From a checkpoint of a small contrastive image-text model: text encoder width 128, text encoder activation swiglu.
Rows from block 3 of the text encoder of a small contrastive image-text model, named by matrix and row number. Rows with one number within an expert belong to one neuron, the router's apart. Each number is 500 + 50 x the weight over its row's rms, rounded and kept within 0 to 999. All counts start at 0. Numbers have three digits each.
Before each expert's rows are labels from the 100 texts, of 14976, where the router gives the expert most weight on average: "fires on" is the input token at the peak. Only what is clearly more common there than usual is listed. The data: larger renderings of crowded toy scenes. In brackets: how many of the 100, against the usual share in percent.
# router: router (text_encoder.blocks.3.mlp.router.weight, 4x128, trained with AdamW), inputs 0-63
# gate: expert gate (text_encoder.blocks.3.mlp.gate, 4x32x128), inputs 0-63
# up: expert up (text_encoder.blocks.3.mlp.up, 4x32x128), inputs 0-63
# down: expert down (text_encoder.blocks.3.mlp.down, 4x128x32, transposed), outputs 0-63

# expert 0
fires on: "black" (45 vs 1.6); "umbrella" (18 vs 0.6); "table" (17 vs 0.7); "hammer" (7 vs 0.6)
router.0:602443431488536531588503588484520451491445547473447468513509561567556514414455573454559511431563421418449476440446501498569521560542434431459434502469597530541454513515510446538403518562443469
gate.15:471469519603512503486511587425504576533498575429423546443529456496460482472491484467606445503542536534520492493458469552582405570385435463452516475438524497506498507537495472540402530447458474
up.15:551458441508478478542467536472476551495506571540434478561472471585489524486530566433562544395477509512562518435447472523568483550408477479530486511481490582509505586635427537486418566504479479
down.15:580524550600467492576501478449484368532442510484465393505613468395553507376509479440540492534473428464522509473615553507550468553566558495543518505421526485483516540562454489545570499486470434
gate.16:530444404447509508491469531479462511473571464580460442454513456535575521443488562549517541568379465604520547462440499528501537463437499461421506521558512375490451458499518433582508537548498479
up.16:468446533474457514475531526476503491471476506501462444475511570470487485502455468503446534488522459448513490516454370503563394421461440545526497476508511446510501415517454489474506465509608557
down.16:442503493398428446467603533526434511469487449574550421655501489451538553458437473483466454465498418451466408571542499407570469510437467522449547411473409498494556523453519519517517574465598541
gate.17:513449579520486478499477553471575571514572564549532369447477539468576469413541485472477396441420611453614513515545467545557548534514494504523489454539573448481500486509463497492590547461421440
up.17:505471479472559528610549512501458337469476518583482500482567471549516516483530544509582438452477565543579520485493498553499473450582471522562430412504463494610544519476478592537527464537410519
down.17:520538484479465489547442366535522469470544432495486506499466387494480454602448512465497490492513453547439390526442480474555448543494567487446504569486492585523541585458511449566454545481581467
gate.18:498555514495550468512400490507572540503525514478444495544435463468545487407539415537564542483541485545496417556427561515420548471522465461430563503432574519481516422466518552510545372528526495
up.18:532564511433546482542451553451598496484562400508411503542469539469567547455598398532521486480522442504522465517432575487460504463507486506487552462461611482522522459499550569480562416552584522
down.18:534419521612499548588501567560502451484534481474446575511494539488523482463542544595473459536491497456441433616532440517499557529545423468491502407515458580515494562449530463492560471536460537
gate.19:489441409516421508545538514493500519532534492428496413398546442546512508404534458613526480492513581570522569546356508486546397524525515506470577562533505556505506549516473422560446520492454464
up.19:514540465487540493451465540513553510593470490530466568487525545449430512416473472541476488482556509562548507417568534475460551619510488440462412577572468455530434394531552606493427517506493490
down.19:454437557554447468502509422478515515517494391484500543453502472501477547538467526517460421467513585519544496647545420536474497465515603547525596559483420542518515533493444427441514468494487423
gate.20:404423473479414418442542428487464454522488457566532506512474600514579575562502484444448489515469510452517458433487510483526483516485507468410523509644486444515520511482504607532506595591470459
up.20:499550542460554572554547466546577596421551486347515482505537440538578520396580492522384576424570469485431478557518492475562533484561393442484516506509416538553508526557503493450459454510486508
down.20:468481499534433494560518496549491477546450473443461477395445494573491598407530433459533465457493404511503494483559445405448444442469445526451482512492559496537459479571584507478533595507458530
gate.21:473506441497519573491498462566451502511502640419524492537423556512458453504510506369495468588453490369476464431492530579423510489518531540512454564507378427473489536491524592501535433455583495
up.21:478548494480530527545414522532505403519515504521423595593472486503518515591513516438557497477524466373579532464531474458435509520440450542486388474567499419571428521467548475549479545562522404
down.21:513473520461502568550470539472506439464531505530471582681549421520568513509558488535622573450558523480580535498560529439517580505530482465429535460505477461479509505419413566534439514563471491

# expert 2
fires on: "purple" (45 vs 1.6); "glossy" (26 vs 4.9); "rocket" (18 vs 0.6); "red" (7 vs 1.7)
router.2:425475550530536452369481497546469548480538538635571490426524489456513520629492478417555505576550546518574558501540502509527448425380537554550465470537407542427541448451448551529662423426595543
gate.15:602495479513513526492523506510496502475569487486549541566501465500472636421480448530499556470514603432551509491484565542461517471468471535518531510396590514439502571460455545526562461469462514
up.15:542538495502495521437478602464606500533536458399559498496466389513593619549475408564466576488466520514487512557451489508425578541485477514482492545457568509422481575526516514506641424559445388
down.15:508492512485472531527575513516440502546450538488468513488628482448559444426488480442499443507473536540450464413400567496470440505551491495519457546487511437552414413480472472556403508533488452
gate.16:505433500481498559430455509521471489525464485453471461442465540493573506512529499344624468493522574543525512484503502527470508514450533540492561570518439440529601535513499552463543495542481464
up.16:474571485539508412575541464455512470487569507516494552537518449525430476494497511652400527533475432440475467559489501455525464462537479473535445421474580570490460483496496441497461514462549513
down.16:385480515538499322531523475407470487462491473578405545511500481585505475509573536649511445523529480475501538502480513452557529524461477548505484573472563490492499518463480456501467460507541500
gate.17:541521533531456449460582487566576541426584485502508507561511497499478475538519511492501608536484552491512526454454528481383588595487510519467610532487405537506550537470497487605501464497512482
up.17:444477460478483425539596490587507520422533453560564537541499418476434511570555485560540621512593553479491460460552610457486523530516563541497542529555416509494586496484524452556513500559527452
down.17:535583502514486618477542524452510431419445598471513487446543377504567428450565515512490414458514545453475548540456397523478445474442470468446533652447553439513507473547485548522422437470518498
gate.18:542407552472555472484546549573427473442466446528467495453513498458438477501477515589491440507496483560530448465493553504423532580441383405480529477542520510420441471482484593446537496533593560
up.18:568524570616431524474454517443509583585504556465424529471509474575472493491499523491497577435414548532437556536488503498549483405467527506520543502478445527528592464528571500501506402513448551
down.18:478500452530430543537514517583514536521458489482552499472437562494502511555536434551501519533461520480498537444464506518464463379475399568556469512490512481585501560481410501493462486481502579
gate.19:492429577617593465474466549560473543486444558524508493521440472563461459540510536427524507589480524608561526405574491487526418530486484526586547496494452526459559525543440540513506474501592561
up.19:525575445434390563501455485432510443545543484517491564480537553433540521501452480568493486390533558418453470568417543558500575516534514511420482502500491478538513468462558479530470513534429476
down.19:606446489504530530520525524516567476486565440509473547612433497426527426476451521527502544448453456408524508503547480415475490440552474570477547428463468514548420512551491490501432464530473511
gate.20:508459512479523388486481522513486418484508533378538444380463501588560543567520510519529483451516487505535498463457513465516519427512569528532530556470511577595519554537488522571442395475489460
up.20:493461499502564498497524336513568497530519573552466537640512593456496571433510498513431540554500462614518443538489439410460586602483505527508491576503503479538521477429446466395543471493513490
down.20:562562472535584434541434472425565471504511460600572572543453522490448422459478607533450489466528509501539540425533533371507444486605503511504541493472548512488504468550541489521544600454465426
gate.21:440517394498479654516598540530537554445486404388512490484489445496544504452476553509516495467454567481452586497503515518508529473464437406555516419450496592491501516509445467518502534477422530
up.21:558450587525568531574579442532440495502506552444477545525484510498390565553500452549575477465661460573523531503535553492436478439505524542427442503558574400486459432471507365478501463415562427
down.21:573528410470534477494467565398524431517474463510565445432503479482440575508517500595576578509547485578539522533602484481524553509484544541459539467543534492401477419529558502436581502461516483

# expert 1
fires on: "ice" (22 vs 0.6)
router.1:576527479494496475589484456484455490508570466502559488520447504514503469496495590538482518436495480420456454487543478432465530513512498470415543538464536423574584590459508502521482575537419481
gate.15:488423505543515527451512560452507560532501338474481494573503463578534579533512502494468501496520535629504493558465557447505415497516540494485531496527434520407485429415516525530535539497418424
up.15:454527450464454489542447448511495517494546611395498557402456535457502426497396493486514519539518449432511438459495417480408572497471435519484481453466614559561493596643500490462492507524520517
down.15:545437505399518499538562430460525517538473533424442562484482481436528516492395484506638548489552489514474440429506544477634521472442519490588504521556506495443503528476547454468447474464435428
gate.16:459456497549529485522456497571548604560456570456445426437477464540412518563464523542491558452602501545521530513480476489423574545585459480559570510589478486497457476485502525515544395495481490
up.16:522571549522537455542517509440366411506530532498519560538547489553537430460572490542493491487548445471489549457552497557518429386453530542433550488467447513558509451493501491515551513467457474
down.16:486513589427462401533512452505490466510569529357557433473555494429507488495512492526482420516513442443559514500531439461430431483549536504471623479565463468516474489488429561464475433455459433
gate.17:515496498522528404561524563492490544542538540494520454514494467496384431524524553530486497544485571436477457538505561479493531504559519500448517478474477516567535417512554405461581557484538545
up.17:420501477493501467537470557426475501489520594521464482444472505411501420488462499467524423503531557436518506514564575482551530443569481512404465474492428561565555456498491398470559572496477577
down.17:490542507565498512523502481450403460424551465504475473425525460429488356453546523532574470533453517501494551515502590423402622480487530476528505536465456509513421424541536472489459454484468431
gate.18:449576401487364513518523492470442450428477528526502519516437526448545484453516520569445461487550447599487550462465508645533524559503570474541552472471486507531524563478475543447423518526488453
up.18:467433498593531459457479504462473498417483532572503465526522530427530438544501527536585438411511538426520538512594456559572394390354552478510437381516473472567450488543443501461530479446550429
down.18:516515508494516479571464554498471445541493467449483498492481499476483361478507441416607593409517413377412531509552526476503492523503391500493516530450495448512563509516458469402525498448531475
gate.19:606395492511518433520458432506495471494511454475486432551495441419537382521459542513471563432488536520465434408496373479420562512433504526506475471482418473458518538501502534564523515544496494
up.19:556543555481516493547474537610415490504460512546475534487526554467460444556448505560564509596487497441475420485521450456409480479503517518518460480462499439507559521461504507599460465639579462
down.19:479475537469510496501427531539417551535532443440416523553439435477497482494473534440519439519573613556472562484561515501526484502523542532527481465468561501581563547499478541523463652543545496
gate.20:499619563459436504540504526532491457550506501520523464476464568542486416556462542542544487481516448591527514532503642459461590484546539468509501539472496424406452601397541482523398471547419541
up.20:537533473532468585486558476430494436557502505513558506473480435492481501489446636485454509493523506492469500454488560500501561391489546426508463422455432474513422493405527450481464446549404522
down.20:521510548508499483558562486557544554543518534427530597555489543499422466490459447511554409492472473564458515487485499462494479526565490475516597590449482512591499452523575400473513526479452336
gate.21:406501442406480557513521455476485533437460396540469561579484584472577539444542444472547519501585539514510512511423539498517559589544509463539540443392519482499509453505485465453534476476468484
up.21:491511506455516449527539500445552432480499566411448492538542478496596547439537480422444490480500534512447524498581397572561430530584447429513469451492533549501508506457444479539504526426450519
down.21:433541546442395514467505588560525479435487509472509472472500556441490502432558400558538514482463546505454447480426503564488498516441413571487608498480501492505517493481492517479509419484528465

# expert 3
fires on: "a" (84 vs 18.9); "matte" (15 vs 4.9)
router.3:464559502496439552507473460520519452540431430440438558584471460481468527399505424580378467483375584578470473593408558539403566615557462444534523499467535484491431499554438476428398491517456487
gate.15:446499518544465506471529585546534554535366479486490497479474504520528533464485511475468512483594611491491463469495499519478513527464510508503499487570527562509543479509512578441590466561480529
up.15:582561453457566549562501500447544527446555497546523514501528466508469499506509648546518471536376412480476559494553585504555495498510551442475521494428503476444551481432521439547417454474555438
down.15:553492476525505417518490564465466507427589486471473469478546464543508586490503526543433474459444546461623543510457560599497500475480532450490511656452433508415485451482443434500444446508521446
gate.16:486525534539548489530543437498478452474497554575488508560478477367446478474505512600513493426456587514457514589455526559533502598477487527553427433440493548523512467485452528362490519418514496
up.16:484381511498538501508577565541498473526457590476545519442510453493492515504516516455556530511614329463448487451587547435454574446514522518538484582508456480499499577532524386555612498484497573
down.16:502519426442519508488529535494503605499440509496575497488521493559552475528481477433455486535432542517491454517489429503483413563527550429449636487506469452527514483605475502582472466515525477
gate.17:471513583513442458582521501581505517439501441570556519546566432501466358566560455422556523484471512499544461454486552559501529445463412546472551463488515565510578529479474600524562537484454471
up.17:493529522493483559420523445476508476644458448452501468443534608505410527490493438550392505614560464427398566515590530461462532493523518546487486520453494466459537492540552466502540459539572491
down.17:485446474462480509450526436524507497527575472557442513537515585581406601501393443529449537368506453443579563535544430450562579505491513514555510498555513498568405498554551464419465392531455490
gate.18:537451508445484513441606529498476520505571368469554568617443522510453499547632494575464493531483463495544559539430530515505454460489528426565529484601490497488512459506523516476510421574470488
up.18:451529521540451451548426435510555417532416623556470403399547456559579484474396463424574508428499470477479484390562461467492526506489434574469562477422488490543486539486475505455458566492536443
down.18:466446444501419548398430515450430521505483430433517497558470576525552425467507523601495524486549465477606523420451488531538381465541504515582367458476530571550480506435460536392532527501501544
gate.19:581426603443530459536518465542482495437541589555495484481509437555564422576520512475487482511487497546587511569470536517626509424450542451481609530549517449474549603356537561481466484467503460
up.19:525431562577536501520418491457451450475496539527590506538471542536446445430488390514434477504467440481435397530463534424549502519513508416478483471602480548545497567499545590531462497506477589
down.19:504522632578516404539536487420507489464434468407537492455528495454504568469534433521487473470522451568476421536446494504523443495546487404491520593541514457473527497455465509516429496501492450
gate.20:494505457505470446574570471535467599495440454567414487533510573494532553607508529483399518563421552609538485556512495529597569558446460548514498556444439562463475539458548528534497498486424429
up.20:534565511486537592401439520496511435475592540447602542457469500506538458449457529502552526431612454409468527454483545472426448462524541496482508415557569448531545470434470498483460514492584583
down.20:501374540513537441539535511537505532417561507512534459452525567420508574501456587466514528471563494369616485447551502514565478439463430519532499424494544514442506484458446489501570533491450509
gate.21:445475468527416552551581562437542549511542498511530504418561454591539542518458561465534505545506474500565490556467593516504519312534495476470473459471484542473588495372434466538595537461510551
up.21:465496597460492481489533467488495553401459481511474592494409496514426446565465446503491581512446607543369531495509500467548472537478518538464600551521475523436501533472583508594458460513499434
down.21:512368482459579392472470451545467523451471508493489520462424505475403476495461489439515571435531488429452514438574519451538512488428481538456481508448583486463501502440483478488439485474468458